Weights of a small masked spectrogram model: decoder layers 3, batches of 128.
Rows from block 6 of the encoder of a small masked spectrogram model, named by matrix and row number. Rows with one number belong to one neuron. Each number is 50 + 15 x the weight over its row's rms, rounded and kept within 0 to 99. All counts start at 0. After the name is the row's rms in percent of the matrix's.
After each neuron's rows are labels from the 100 clips, of 14976, where the neuron reaches its largest size: "responds to" is what is common among them; "loudest" is the band of the loudest frequency at the time of the peak. Only what is clearly more common there than usual is listed. The data: simulated sounds of rotating machines with and without faults.
# gate: MLP gate (encoder.blocks.6.mlp.gate.weight, 336x128), inputs 0-127
# fc1: MLP up (encoder.blocks.6.mlp.fc1.weight, 336x128), inputs 0-127
# fc2: MLP down (encoder.blocks.6.mlp.fc2.weight, 128x336, transposed), outputs 0-127

gate.305 070:27 52 53 66 57 44 30 60 49 41 59 59 78 43 30 56 47 45 45 47 87 54 39 76 46 00 59 50 52 19 54 49 28 63 44 34 63 69 38 64 66 23 46 28 53 40 39 54 16 39 31 52 68 58 60 36 42 55 60 43 33 64 66 34 38 43 45 62 52 66 74 53 73 65 70 39 60 71 59 65 62 34 25 52 47 38 36 49 74 39 52 58 41 57 34 60 71 56 52 51 39 52 42 31 67 50 52 70 30 54 59 33 20 45 59 60 45 58 30 74 43 68 58 63 70 54 32 81
fc1.305 085:79 42 57 68 44 62 45 45 41 49 34 47 23 52 78 64 41 52 65 61 26 85 74 51 86 76 50 65 48 83 62 43 70 49 59 72 28 21 42 32 23 56 52 52 37 44 20 68 62 58 67 55 28 45 47 55 40 65 37 48 31 60 47 77 43 72 64 38 42 46 48 50 51 71 55 46 23 47 35 29 55 63 80 44 55 86 53 54 44 50 63 49 50 42 60 46 26 41 61 42 32 58 69 71 54 36 70 28 55 39 42 56 45 46 47 39 42 39 79 42 43 40 46 42 45 33 38 27
fc2.305 086:46 37 36 59 50 42 31 65 28 54 60 99 39 49 37 74 52 38 44 54 63 22 57 29 39 63 74 73 60 80 61 30 35 49 55 41 44 73 59 58 71 48 47 56 54 36 51 39 41 40 45 34 72 54 62 12 51 40 57 55 62 52 55 49 38 08 61 45 52 81 42 49 70 66 46 31 56 69 63 63 53 47 51 32 63 60 25 56 76 68 53 51 24 50 30 44 57 79 56 44 46 69 42 43 60 71 43 66 23 37 53 50 52 71 43 37 50 62 44 54 52 72 53 88 60 53 62 46
responds to: pump
loudest: 500 to 1000 Hz

gate.83 071:47 44 66 05 51 36 43 37 34 69 54 37 53 55 70 26 28 56 17 53 48 39 65 33 80 61 41 68 22 57 63 62 29 50 50 62 43 58 46 50 57 63 53 31 57 40 59 45 44 44 42 70 14 52 39 46 57 32 44 46 29 60 60 50 43 49 41 64 82 36 75 52 27 57 48 73 21 52 38 65 51 65 40 27 44 42 68 33 52 68 70 99 37 58 73 30 36 42 41 39 58 63 53 50 46 62 50 63 30 53 46 42 62 15 62 59 63 38 51 59 44 54 44 51 54 55 41 32
fc1.83 069:65 61 38 88 47 66 67 59 61 34 40 45 45 46 62 86 72 41 86 38 59 45 26 26 30 25 53 41 59 59 33 49 67 50 47 45 42 57 40 60 24 24 45 68 42 75 53 37 66 48 51 42 65 39 60 55 42 70 51 40 76 38 41 46 60 47 42 35 33 70 44 54 61 45 39 28 84 44 70 49 57 52 48 65 57 57 37 53 33 53 28 03 72 42 35 72 69 63 74 56 47 34 46 57 67 38 44 28 74 40 43 52 51 82 36 47 46 65 46 37 36 69 52 59 53 42 64 49
fc2.83 073:48 36 57 23 39 32 29 43 47 51 67 65 57 53 55 15 24 63 24 64 65 42 84 51 94 62 58 43 35 51 46 31 21 65 43 63 58 61 54 30 72 73 45 68 58 16 76 45 43 54 51 73 53 55 46 53 64 17 44 52 25 65 43 62 47 63 78 44 44 32 59 60 31 56 75 75 10 44 48 45 51 55 25 48 50 49 51 48 40 51 66 78 55 60 57 46 41 43 25 32 45 50 56 40 52 53 48 49 33 40 55 34 65 35 52 39 46 45 59 57 48 40 16 41 46 48 43 47
responds to: gearbox
loudest: 500 to 1000 Hz

gate.293 054:42 45 38 47 72 59 51 66 56 33 65 47 52 53 92 54 55 32 39 57 30 53 57 36 53 33 35 44 40 26 40 71 55 41 21 26 69 23 60 57 53 43 43 68 43 39 60 57 65 70 60 52 45 37 65 71 59 62 46 40 64 56 61 45 21 51 68 62 69 39 40 32 38 49 56 52 47 39 40 61 50 52 37 21 37 61 39 55 42 49 49 50 41 31 88 16 54 63 80 41 48 88 37 53 58 64 58 70 56 80 43 78 54 63 53 03 50 62 38 41 31 52 45 36 53 30 54 60
fc1.293 053:46 59 49 62 42 42 48 39 51 30 37 58 50 50 16 68 22 56 26 67 49 40 47 63 50 65 67 54 88 75 39 42 59 60 61 36 60 44 35 51 52 40 44 21 65 40 35 35 35 45 66 59 82 48 65 36 62 38 45 41 37 56 52 46 99 40 43 20 42 66 75 46 24 53 46 54 38 47 64 38 44 46 63 64 66 42 56 47 67 36 42 42 66 61 51 63 41 49 40 16 55 25 59 58 51 52 44 31 46 08 54 33 71 50 42 84 38 30 57 53 62 52 54 21 55 62 49 50
fc2.293 054:50 54 43 34 38 52 22 73 78 42 53 60 48 62 52 44 63 24 41 52 41 24 83 44 61 61 49 74 60 26 40 51 31 73 54 35 75 47 47 52 35 52 37 86 57 42 56 34 59 47 61 63 77 45 39 49 26 60 49 51 53 46 43 65 20 14 62 58 27 57 72 32 63 56 56 40 73 37 66 41 75 56 37 59 49 53 36 53 40 41 26 42 21 59 56 53 54 43 81 09 44 67 44 36 63 64 49 42 37 52 64 45 55 46 67 24 40 56 72 53 49 62 33 45 80 41 43 38
responds to: rattle; muffled (low-pass); gearbox
loudest: 500 to 1000 Hz

gate.145 056:44 23 43 44 42 39 35 48 50 54 73 51 44 27 60 37 55 49 43 51 59 29 49 49 53 76 49 26 93 28 71 36 31 55 43 69 68 39 53 77 64 32 67 69 34 32 59 46 45 47 70 49 64 56 49 44 31 46 25 45 37 62 43 58 69 40 41 42 52 49 74 73 51 60 59 74 55 68 49 59 83 47 44 76 46 33 67 65 43 65 47 21 54 49 48 50 56 58 81 42 23 43 69 61 69 49 50 30 48 26 45 61 37 60 29 25 47 46 63 65 49 39 15 59 72 47 84 52
fc1.145 066:45 23 39 53 58 41 28 56 51 57 41 78 25 49 83 35 22 75 29 74 90 50 59 61 77 62 77 30 44 60 51 23 35 50 50 43 68 54 48 58 51 17 49 32 70 48 49 51 36 50 48 71 71 44 51 61 76 40 52 36 34 69 24 46 42 45 51 30 35 45 52 64 56 57 67 60 40 39 42 41 55 63 76 63 64 44 63 63 48 61 51 23 60 43 75 38 59 36 50 47 48 46 64 24 64 52 29 29 33 38 57 44 35 60 43 41 34 59 61 65 37 40 10 55 52 61 46 62
fc2.145 062:55 41 25 42 49 36 28 38 39 73 49 42 37 49 72 56 40 78 44 66 77 57 36 42 72 67 61 59 65 59 83 69 34 63 26 64 68 56 50 65 43 58 57 45 52 45 78 56 43 41 57 73 62 91 60 51 56 18 46 35 42 62 39 69 64 33 48 49 47 45 43 58 36 68 84 58 38 50 50 58 51 45 45 53 38 36 65 69 43 67 51 70 59 49 68 35 87 49 44 82 30 34 57 31 64 53 53 46 23 43 24 28 36 39 45 49 40 60 63 62 42 25 37 57 64 66 39 71
responds to: gearbox
loudest: 500 to 1000 Hz

gate.181 105:29 51 64 44 55 62 43 65 59 42 63 27 91 27 43 28 59 58 69 45 48 68 25 50 31 69 35 58 64 14 67 75 29 46 63 51 58 66 61 45 65 45 67 50 43 40 57 82 17 59 49 43 31 51 47 58 53 49 55 31 59 58 63 33 34 76 49 70 35 54 22 51 81 38 50 30 45 44 39 22 82 32 49 21 51 44 55 37 71 35 49 59 38 49 53 36 32 68 24 48 43 45 51 74 70 50 65 47 50 46 53 40 55 42 42 75 62 53 34 46 66 70 66 41 53 35 45 64
fc1.181 107:37 39 62 36 57 74 51 68 51 46 51 20 78 23 25 30 51 63 61 40 50 56 38 41 33 78 32 65 69 16 68 75 43 35 72 56 61 70 59 27 59 57 61 62 43 50 55 92 22 52 42 38 21 47 60 52 51 54 48 36 52 54 68 46 38 52 50 59 40 66 17 39 82 53 61 34 46 58 38 21 76 49 51 26 59 46 72 43 79 51 48 58 53 53 41 45 32 53 34 58 55 56 57 77 70 32 76 34 53 66 46 43 44 35 51 50 56 38 39 52 60 63 57 45 56 41 44 75
fc2.181 095:32 42 36 49 33 59 44 69 70 49 68 26 51 58 45 38 37 42 75 62 61 62 28 49 51 56 51 91 43 68 73 82 17 69 38 52 34 49 86 60 48 79 36 45 80 51 60 38 64 25 41 29 72 62 26 54 73 45 43 53 51 38 24 45 65 58 61 23 65 57 35 58 40 26 53 49 80 57 44 62 47 54 33 23 47 15 47 43 46 48 47 52 59 42 56 51 46 48 60 54 32 55 54 63 64 55 37 43 25 45 37 47 78 63 54 47 72 51 45 52 35 56 32 60 36 28 44 65
responds to: pump; air leak
loudest: 2000 to 4000 Hz

gate.112 041:60 45 52 61 30 46 45 59 49 50 56 55 33 40 34 64 37 62 60 80 62 32 36 71 43 42 44 40 20 49 42 46 54 36 76 45 46 53 49 59 22 44 37 68 55 35 58 82 62 51 27 44 64 18 37 69 37 46 58 49 61 25 08 61 77 42 63 57 43 45 46 72 69 37 58 75 48 47 59 37 55 67 49 66 70 58 55 53 45 51 27 45 42 59 41 83 58 47 50 67 55 79 43 36 70 52 16 56 84 45 71 61 27 56 44 64 42 32 70 65 75 35 53 32 60 37 30 42
fc1.112 051:21 30 53 80 44 54 71 58 40 26 50 49 42 21 61 36 57 54 50 58 40 47 52 55 70 49 68 26 34 72 46 40 49 51 74 55 31 45 32 74 26 37 45 48 28 73 78 48 46 48 57 16 64 51 53 56 53 45 66 46 68 40 61 77 70 64 55 61 40 76 60 84 65 59 83 58 71 48 32 56 54 37 62 64 82 31 35 63 48 34 50 33 45 50 39 43 45 54 73 65 32 38 67 51 65 34 36 59 34 34 51 46 27 45 45 73 48 51 39 64 61 60 63 39 64 65 28 26
fc2.112 049:52 62 59 72 63 50 45 56 33 54 67 48 34 39 62 55 58 58 58 52 33 57 33 39 64 23 52 53 48 72 55 59 71 27 51 50 59 76 44 60 36 70 36 66 42 59 85 66 30 45 34 44 62 57 53 66 27 44 43 69 43 37 45 60 95 56 35 74 45 82 62 80 68 48 71 52 81 77 45 50 50 43 40 41 76 38 75 74 47 34 59 50 39 36 45 46 63 62 57 66 33 65 45 36 74 48 39 50 70 39 67 47 57 37 63 29 56 51 36 51 58 36 80 61 84 59 31 48
responds to: rattle; conveyor
loudest: 500 to 1000 Hz

gate.116 054:49 51 52 34 51 57 59 67 35 50 37 38 13 38 48 59 45 21 64 55 89 31 21 42 69 68 68 48 28 56 57 57 52 34 73 51 38 61 43 61 44 37 50 52 37 51 48 77 31 42 52 36 51 42 35 75 37 46 61 41 64 61 04 54 53 53 34 51 37 58 57 43 51 57 68 60 54 56 51 52 46 50 84 89 77 56 49 72 59 52 46 36 48 65 47 47 56 55 51 59 57 41 82 59 62 49 41 46 33 38 35 69 41 56 38 15 51 43 79 64 71 48 41 46 25 86 62 34
fc1.116 058:52 76 53 46 48 64 48 43 44 60 70 72 76 60 38 28 52 70 65 50 40 42 67 44 36 53 46 76 43 37 54 30 80 54 50 51 48 49 64 55 78 65 41 24 54 60 54 55 49 45 51 66 25 62 66 29 51 53 38 76 60 41 70 50 38 52 53 57 81 41 42 59 42 23 23 30 48 49 37 50 58 09 19 08 28 43 53 63 40 49 51 75 19 44 40 40 47 49 35 39 31 77 38 44 33 46 69 37 62 67 60 45 45 34 63 69 57 46 51 47 31 78 63 50 51 32 37 66
fc2.116 058:41 48 40 62 46 40 52 59 74 39 24 67 54 69 26 57 71 62 41 71 61 66 60 45 41 66 42 54 70 43 32 06 45 72 42 42 30 19 40 70 40 29 59 33 72 46 50 31 69 49 39 49 42 43 53 42 60 53 55 55 59 43 57 54 26 51 78 56 35 45 38 86 66 53 29 29 71 07 28 37 35 33 49 39 42 61 42 33 79 44 48 40 45 37 26 64 47 44 63 30 42 45 30 43 36 58 40 59 71 42 38 42 42 75 48 69 51 61 28 62 47 46 28 54 62 65 66 56
responds to: speed: fast; pump; muffled (low-pass)
loudest: 500 to 1000 Hz

gate.167 039:47 42 58 62 54 56 21 59 56 29 61 47 14 49 53 70 61 32 69 57 35 40 56 59 70 52 70 59 49 64 44 44 59 73 44 70 80 52 59 49 79 30 47 65 45 36 46 29 38 43 72 64 59 29 49 38 21 48 71 46 60 37 28 45 59 42 27 19 43 53 43 41 71 21 67 48 71 38 47 54 70 44 72 71 42 80 55 40 44 60 50 32 44 57 32 56 28 49 69 18 44 46 17 11 46 62 43 39 40 61 34 40 34 30 38 34 63 49 60 45 74 57 49 44 57 51 53 48
fc1.167 050:55 31 53 26 59 25 30 47 55 26 58 61 14 41 51 75 58 61 69 47 43 57 39 69 43 41 47 38 25 40 25 39 41 77 43 68 60 60 45 48 61 87 34 63 37 68 47 37 31 34 53 67 53 18 48 43 48 82 47 62 56 23 30 51 60 45 62 49 35 48 44 39 71 62 47 47 64 54 53 51 72 35 82 34 54 69 34 51 40 54 40 49 47 48 24 68 49 69 52 69 38 28 31 35 43 61 32 34 55 55 50 35 48 54 44 31 68 22 78 77 75 62 61 51 66 62 62 58
fc2.167 043:40 42 74 47 46 54 38 69 51 22 56 47 45 66 81 52 15 46 47 36 35 78 75 67 46 68 62 54 36 53 39 64 59 60 60 59 63 15 67 53 63 39 41 30 49 45 41 47 41 46 60 64 37 11 43 56 54 77 62 59 42 46 59 50 34 45 61 46 60 30 37 28 60 42 70 60 37 54 55 60 30 24 71 30 20 71 54 33 60 32 81 60 53 57 21 54 35 50 30 73 46 51 29 53 37 32 52 36 63 57 53 39 29 39 51 60 72 53 47 70 69 70 56 24 37 65 51 48
responds to: gearbox
loudest: 500 to 1000 Hz

gate.121 090:44 23 48 54 49 30 58 52 60 52 26 46 59 75 43 46 69 36 46 61 40 40 49 46 47 48 56 46 47 32 88 77 59 17 65 49 64 27 44 43 33 40 39 36 68 33 54 76 46 42 44 42 55 56 30 54 52 33 55 37 47 62 71 72 49 45 38 62 67 65 55 50 33 54 22 41 35 39 52 73 29 59 37 49 24 00 68 30 35 45 51 67 37 41 61 48 78 39 72 46 60 57 39 64 76 50 74 65 46 44 36 87 39 57 52 47 70 58 52 44 39 58 52 61 43 52 54 44
fc1.121 090:59 80 57 41 40 63 49 53 44 40 71 56 41 25 46 44 18 64 46 41 55 56 62 50 59 45 46 57 53 69 18 31 37 73 34 42 35 70 40 52 63 54 60 71 39 71 47 28 49 54 62 65 38 43 77 38 53 57 41 68 53 48 35 35 46 52 66 45 30 50 36 50 64 42 75 67 59 67 49 26 74 40 66 53 74 99 40 71 74 56 44 23 57 57 41 45 19 59 29 53 37 47 58 49 29 50 33 34 52 54 58 16 60 47 54 46 29 37 58 64 59 40 52 37 56 48 50 59
fc2.121 075:60 23 53 57 59 30 37 36 56 50 46 38 51 69 47 73 83 32 58 65 52 39 41 55 52 62 44 22 39 39 71 53 41 20 60 44 66 58 66 79 35 45 46 56 69 39 31 75 41 49 21 50 55 71 19 50 61 44 49 31 58 65 35 44 59 70 32 50 62 60 68 59 49 81 33 17 37 57 55 65 38 54 57 64 50 36 63 37 16 43 52 58 47 57 58 41 87 37 83 48 68 64 47 60 74 70 67 53 58 25 34 53 64 46 71 38 51 45 45 48 32 59 42 69 36 40 70 48
responds to: rattle; air leak; gearbox
loudest: 1000 to 2000 Hz

gate.160 055:48 44 61 57 50 55 61 68 48 19 52 10 37 27 55 43 71 55 57 64 51 57 35 41 58 39 52 76 41 71 61 67 63 57 44 57 64 33 44 64 51 47 34 57 34 70 57 48 36 49 52 40 51 36 44 57 27 71 21 57 28 56 18 68 63 24 27 66 19 52 44 64 71 35 33 26 78 42 45 57 56 32 63 68 75 61 22 67 59 67 57 41 56 29 47 44 53 54 62 71 38 46 57 51 49 40 25 25 56 60 48 74 45 24 35 51 48 59 58 69 59 58 51 11 50 74 47 51
fc1.160 060:62 43 66 36 61 42 52 68 45 54 40 46 24 52 39 57 49 24 87 43 72 63 41 59 57 34 49 64 62 79 31 49 59 80 49 48 37 79 54 65 46 51 39 64 50 71 59 60 27 59 56 71 33 57 41 56 33 38 57 45 20 70 39 31 52 28 47 88 21 51 57 53 51 40 34 10 46 39 65 66 60 53 52 49 56 76 28 66 57 44 16 51 58 28 29 39 50 53 41 62 51 79 39 52 53 57 19 37 52 56 49 47 47 48 57 25 55 54 67 84 62 48 46 42 60 66 40 66
fc2.160 060:44 21 72 49 62 59 29 55 53 33 64 46 53 38 64 35 14 27 56 65 43 70 42 43 30 49 53 46 40 66 62 70 53 62 53 29 43 54 47 27 56 36 57 46 35 69 39 44 36 54 67 45 32 40 50 49 45 61 45 65 74 59 47 39 57 37 25 42 44 43 33 37 21 39 45 36 64 56 55 43 41 39 56 42 40 82 28 60 29 41 79 40 75 55 65 35 40 63 13 56 37 59 50 59 45 38 33 38 50 38 40 38 48 13 57 37 27 35 25 60 81 90 59 33 35 34 37 66
responds to: pump; text has "room"; text has "reverberant"; thin (high-pass)
loudest: 500 to 1000 Hz

gate.281 061:44 41 28 63 53 42 74 55 55 76 39 48 62 52 42 57 46 58 50 23 53 59 53 57 59 34 82 71 35 67 61 79 56 78 41 55 55 59 49 18 67 48 30 41 46 26 36 43 28 24 50 51 53 42 35 25 51 41 08 64 53 43 63 26 35 72 31 65 41 40 59 33 24 50 68 70 35 65 57 39 21 59 65 61 30 42 48 45 47 77 44 71 33 26 72 58 48 35 34 47 59 54 47 52 39 65 70 40 47 28 48 50 64 35 75 38 61 69 67 58 66 42 42 70 34 47 44 61
fc1.281 067:56 35 32 60 62 36 60 70 50 85 54 39 80 44 68 43 38 70 45 27 44 42 64 36 46 38 48 65 47 61 69 87 50 49 38 53 45 47 25 55 51 69 19 34 53 36 49 35 48 13 77 44 24 44 39 44 48 37 34 60 54 40 67 38 26 65 56 63 53 34 32 29 27 53 44 69 48 51 71 43 44 38 57 58 54 56 66 61 57 89 56 70 32 13 91 44 41 64 41 55 59 49 38 37 60 63 71 32 42 43 69 31 59 62 61 45 70 56 66 40 43 48 48 47 58 50 39 61
fc2.281 057:50 49 63 61 30 72 53 32 39 20 55 39 52 48 50 73 70 41 69 53 45 74 36 61 40 48 38 50 75 48 50 55 65 45 59 59 58 68 73 67 39 43 62 65 47 73 60 73 48 99 32 41 53 57 44 56 46 51 44 58 54 61 51 79 92 17 37 45 58 58 63 67 56 75 46 25 65 45 40 60 62 58 39 15 69 47 29 34 52 28 65 70 71 68 22 35 70 43 66 39 45 33 48 66 49 51 55 63 60 56 32 57 45 21 34 67 36 35 46 43 49 55 36 41 62 55 44 49
responds to: gearbox; air leak; text has "thin"
loudest: 500 to 1000 Hz

gate.233 046:56 34 16 65 20 28 93 61 45 45 47 44 62 48 63 57 41 41 60 50 67 49 40 61 29 48 44 72 64 30 63 59 54 70 85 61 63 48 45 32 58 38 18 39 49 37 26 61 60 72 37 48 58 48 26 50 49 34 14 72 53 40 75 56 37 55 47 72 64 50 60 27 41 45 36 41 36 38 31 49 61 45 39 24 62 52 44 63 69 43 70 50 70 33 44 47 56 62 48 48 46 81 62 58 43 51 44 67 65 62 44 69 63 49 37 50 15 48 33 53 46 92 58 43 47 57 44 37
fc1.233 054:40 53 57 47 43 56 74 47 61 40 48 06 51 58 37 44 57 52 21 48 44 54 34 21 50 83 55 36 46 55 33 48 35 14 37 53 51 53 53 80 40 58 64 62 54 17 50 33 35 69 49 31 52 14 51 47 62 59 34 29 64 69 46 66 43 58 51 27 58 46 48 66 52 56 72 55 63 72 41 60 58 68 41 61 50 12 61 59 32 61 42 51 57 50 44 64 62 47 59 48 40 66 71 36 29 84 66 45 32 34 68 37 40 30 47 39 62 36 50 37 67 22 76 58 63 48 28 57
fc2.233 050:71 53 58 27 85 38 71 35 41 43 20 69 48 67 64 56 78 18 25 51 50 47 74 36 34 22 35 47 55 46 85 45 59 50 29 65 21 55 38 21 37 55 43 51 46 67 41 39 58 22 50 61 44 67 30 64 45 27 61 72 11 31 48 41 70 37 29 55 33 63 65 42 38 46 42 31 45 72 38 41 48 69 46 40 53 49 63 52 55 46 51 60 53 37 37 60 58 62 67 46 54 71 51 46 50 35 45 49 81 61 37 47 50 43 50 32 41 53 66 59 62 75 50 62 28 34 71 41
responds to: speed: fast; air leak; text has "thin"
loudest: 250 to 500 Hz

gate.147 063:52 40 60 71 57 51 74 29 52 31 65 55 26 21 58 63 78 43 58 62 60 37 45 44 51 50 26 61 48 28 40 45 64 57 54 61 61 62 42 55 43 46 78 74 37 50 29 41 74 50 38 39 54 12 71 75 65 61 39 38 34 39 37 39 43 78 61 31 33 40 42 66 81 55 54 63 56 58 45 73 57 21 40 60 51 30 49 57 43 54 63 33 82 57 30 32 53 52 48 37 47 56 67 42 27 40 78 44 82 58 70 42 29 47 26 81 55 44 36 46 64 37 52 34 30 48 60 35
fc1.147 059:25 19 37 57 42 42 46 40 15 65 54 59 79 42 71 25 60 79 30 49 27 75 60 74 25 53 61 35 34 54 71 72 50 40 45 51 33 45 44 53 35 35 24 30 63 59 52 60 57 57 39 40 40 74 44 61 64 33 67 79 49 43 49 43 53 58 49 74 60 50 60 44 68 46 45 73 28 40 28 62 44 67 35 54 50 54 16 62 36 73 38 67 32 43 81 20 58 28 79 58 41 51 49 46 69 35 57 50 61 47 60 45 64 43 73 53 42 44 28 46 45 47 55 42 39 68 52 40
fc2.147 058:58 53 46 49 55 31 23 56 18 61 38 64 52 55 51 35 47 82 37 34 50 52 38 40 26 51 64 48 55 62 44 32 45 27 30 29 28 63 39 61 20 54 18 46 61 54 72 43 48 38 57 63 59 74 41 62 45 27 71 65 49 42 30 51 34 37 33 71 44 70 35 51 52 54 42 52 74 38 26 34 47 50 50 56 84 76 46 53 34 58 37 37 48 34 83 34 80 32 63 49 42 28 47 14 69 39 40 53 38 37 35 33 69 43 70 45 33 64 48 72 37 65 53 68 47 56 47 37
responds to: gearbox
loudest: 250 to 500 Hz

gate.126 033:45 53 43 48 68 30 46 44 55 43 48 50 55 64 44 33 55 48 37 48 64 64 62 33 60 44 62 47 44 35 37 00 35 45 72 47 37 21 85 59 35 41 52 70 68 43 34 44 75 71 26 63 86 80 54 35 36 51 72 48 59 47 50 59 46 48 44 28 38 51 45 59 52 58 83 52 55 71 53 28 59 58 46 64 56 74 49 65 47 45 48 30 50 55 70 60 26 45 42 58 47 44 56 39 65 84 53 39 64 73 64 45 49 69 52 48 39 54 47 53 74 08 26 42 74 28 75 50
fc1.126 046:47 66 40 55 32 30 29 54 54 18 64 50 68 64 52 62 47 40 20 50 52 26 45 45 46 50 48 53 56 48 15 15 45 53 38 31 36 51 68 63 46 55 48 68 53 44 50 40 90 42 65 60 75 57 32 50 66 65 25 41 56 66 69 36 60 72 58 40 85 42 42 50 61 67 42 76 32 76 51 40 21 70 41 56 45 59 37 38 45 58 64 36 46 57 46 76 61 44 46 62 59 44 61 49 62 63 80 46 47 51 58 13 74 41 55 27 40 34 38 32 57 56 27 23 56 40 61 59
fc2.126 041:59 66 33 67 26 30 32 60 43 34 58 33 64 70 60 60 48 67 43 36 36 46 68 69 70 39 55 73 64 69 53 52 30 55 55 42 56 56 47 73 54 64 40 60 54 35 51 24 77 51 60 48 56 46 38 58 53 70 19 53 46 65 77 41 64 38 37 44 96 30 62 43 34 56 61 66 28 48 51 35 22 59 32 28 52 62 37 58 64 55 80 43 47 57 49 68 42 39 53 67 51 14 48 61 74 57 74 57 40 51 58 40 67 43 47 45 57 23 53 27 38 43 60 23 75 30 58 79
responds to: gearbox; thin (high-pass)
loudest: 1000 to 2000 Hz

gate.120 071:47 48 35 43 31 49 30 61 67 36 33 48 44 37 62 83 54 71 67 44 42 37 45 56 40 85 49 57 32 37 33 38 37 38 69 60 51 48 33 50 30 38 57 69 46 74 64 60 47 33 37 36 65 63 48 65 55 50 43 27 73 45 56 47 53 44 46 51 24 28 29 54 72 52 45 64 71 55 81 42 38 45 65 84 71 46 42 38 29 48 71 32 59 54 28 29 64 63 50 33 67 50 61 46 64 42 30 82 32 48 52 36 43 58 32 39 64 25 74 82 55 31 43 68 50 82 49 30
fc1.120 063:20 32 59 49 55 39 61 67 51 19 60 44 30 72 37 44 33 19 44 62 40 56 33 58 77 51 78 39 46 69 67 42 44 59 67 62 24 71 48 64 46 34 39 39 36 41 56 79 26 62 57 40 67 45 27 59 60 52 32 11 88 44 14 52 39 59 46 39 39 75 46 43 32 61 74 45 66 47 39 64 40 61 62 48 84 40 55 60 45 54 49 35 63 54 57 42 28 47 64 63 43 39 62 68 44 53 38 47 38 72 44 43 39 63 49 50 58 53 33 51 57 45 18 59 78 46 54 33
fc2.120 058:16 42 64 34 43 56 51 56 73 48 71 39 45 42 54 54 24 65 76 40 31 56 49 54 58 28 52 61 57 38 58 63 42 39 66 63 73 65 45 48 56 51 45 53 40 61 77 52 14 46 38 49 60 71 67 81 43 63 26 41 69 40 39 41 67 69 40 29 61 52 49 48 58 40 72 46 57 60 67 67 73 55 51 52 84 36 75 65 36 24 74 45 67 40 52 39 44 82 60 55 42 55 64 50 59 57 51 67 23 69 48 51 35 38 43 43 69 50 60 51 33 19 62 60 87 60 66 79
responds to: speed: fast; pump; thin (high-pass)
loudest: 500 to 1000 Hz

gate.240 037:53 54 54 69 63 20 41 54 60 54 18 18 69 55 46 71 79 25 90 66 61 74 45 61 25 52 53 36 36 62 52 23 38 64 67 46 66 66 58 16 63 55 47 63 37 41 54 62 62 68 43 48 44 11 63 69 51 53 58 47 55 53 49 50 48 51 41 40 27 47 50 59 56 48 35 26 46 49 61 37 32 42 25 63 71 55 54 70 52 30 41 46 75 50 64 46 56 40 31 75 40 43 53 59 66 41 40 71 45 23 63 43 71 66 51 46 32 47 43 47 50 46 19 33 66 49 72 24
fc1.240 042:32 30 56 30 45 52 45 58 40 39 56 31 47 36 60 36 51 46 51 51 41 62 86 54 70 66 80 56 71 41 55 59 31 51 35 86 42 67 51 55 45 43 73 48 25 45 64 51 54 30 78 45 48 68 29 30 36 64 39 34 46 12 46 85 59 32 37 53 60 31 45 69 55 43 51 29 49 36 54 43 58 55 62 32 23 54 54 49 38 45 56 75 33 49 66 29 47 59 60 40 25 35 27 27 39 63 21 38 34 36 33 61 39 27 57 47 37 38 17 63 64 56 58 47 61 58 26 49
fc2.240 041:14 38 56 35 41 51 40 37 45 40 36 77 61 66 46 45 25 61 21 39 37 49 66 56 83 65 72 64 57 48 45 77 57 47 46 62 40 35 65 51 49 34 48 49 30 36 86 55 44 47 62 45 41 53 58 63 36 64 53 53 40 40 53 68 26 35 63 42 97 37 28 57 62 70 69 64 60 50 38 48 38 67 55 57 31 56 54 20 47 29 92 49 50 72 51 34 58 62 57 40 42 24 43 25 52 39 59 48 27 46 24 30 65 31 41 58 40 36 39 57 52 53 60 45 39 77 42 48
responds to: pump; muffled (low-pass)
loudest: 2000 to 4000 Hz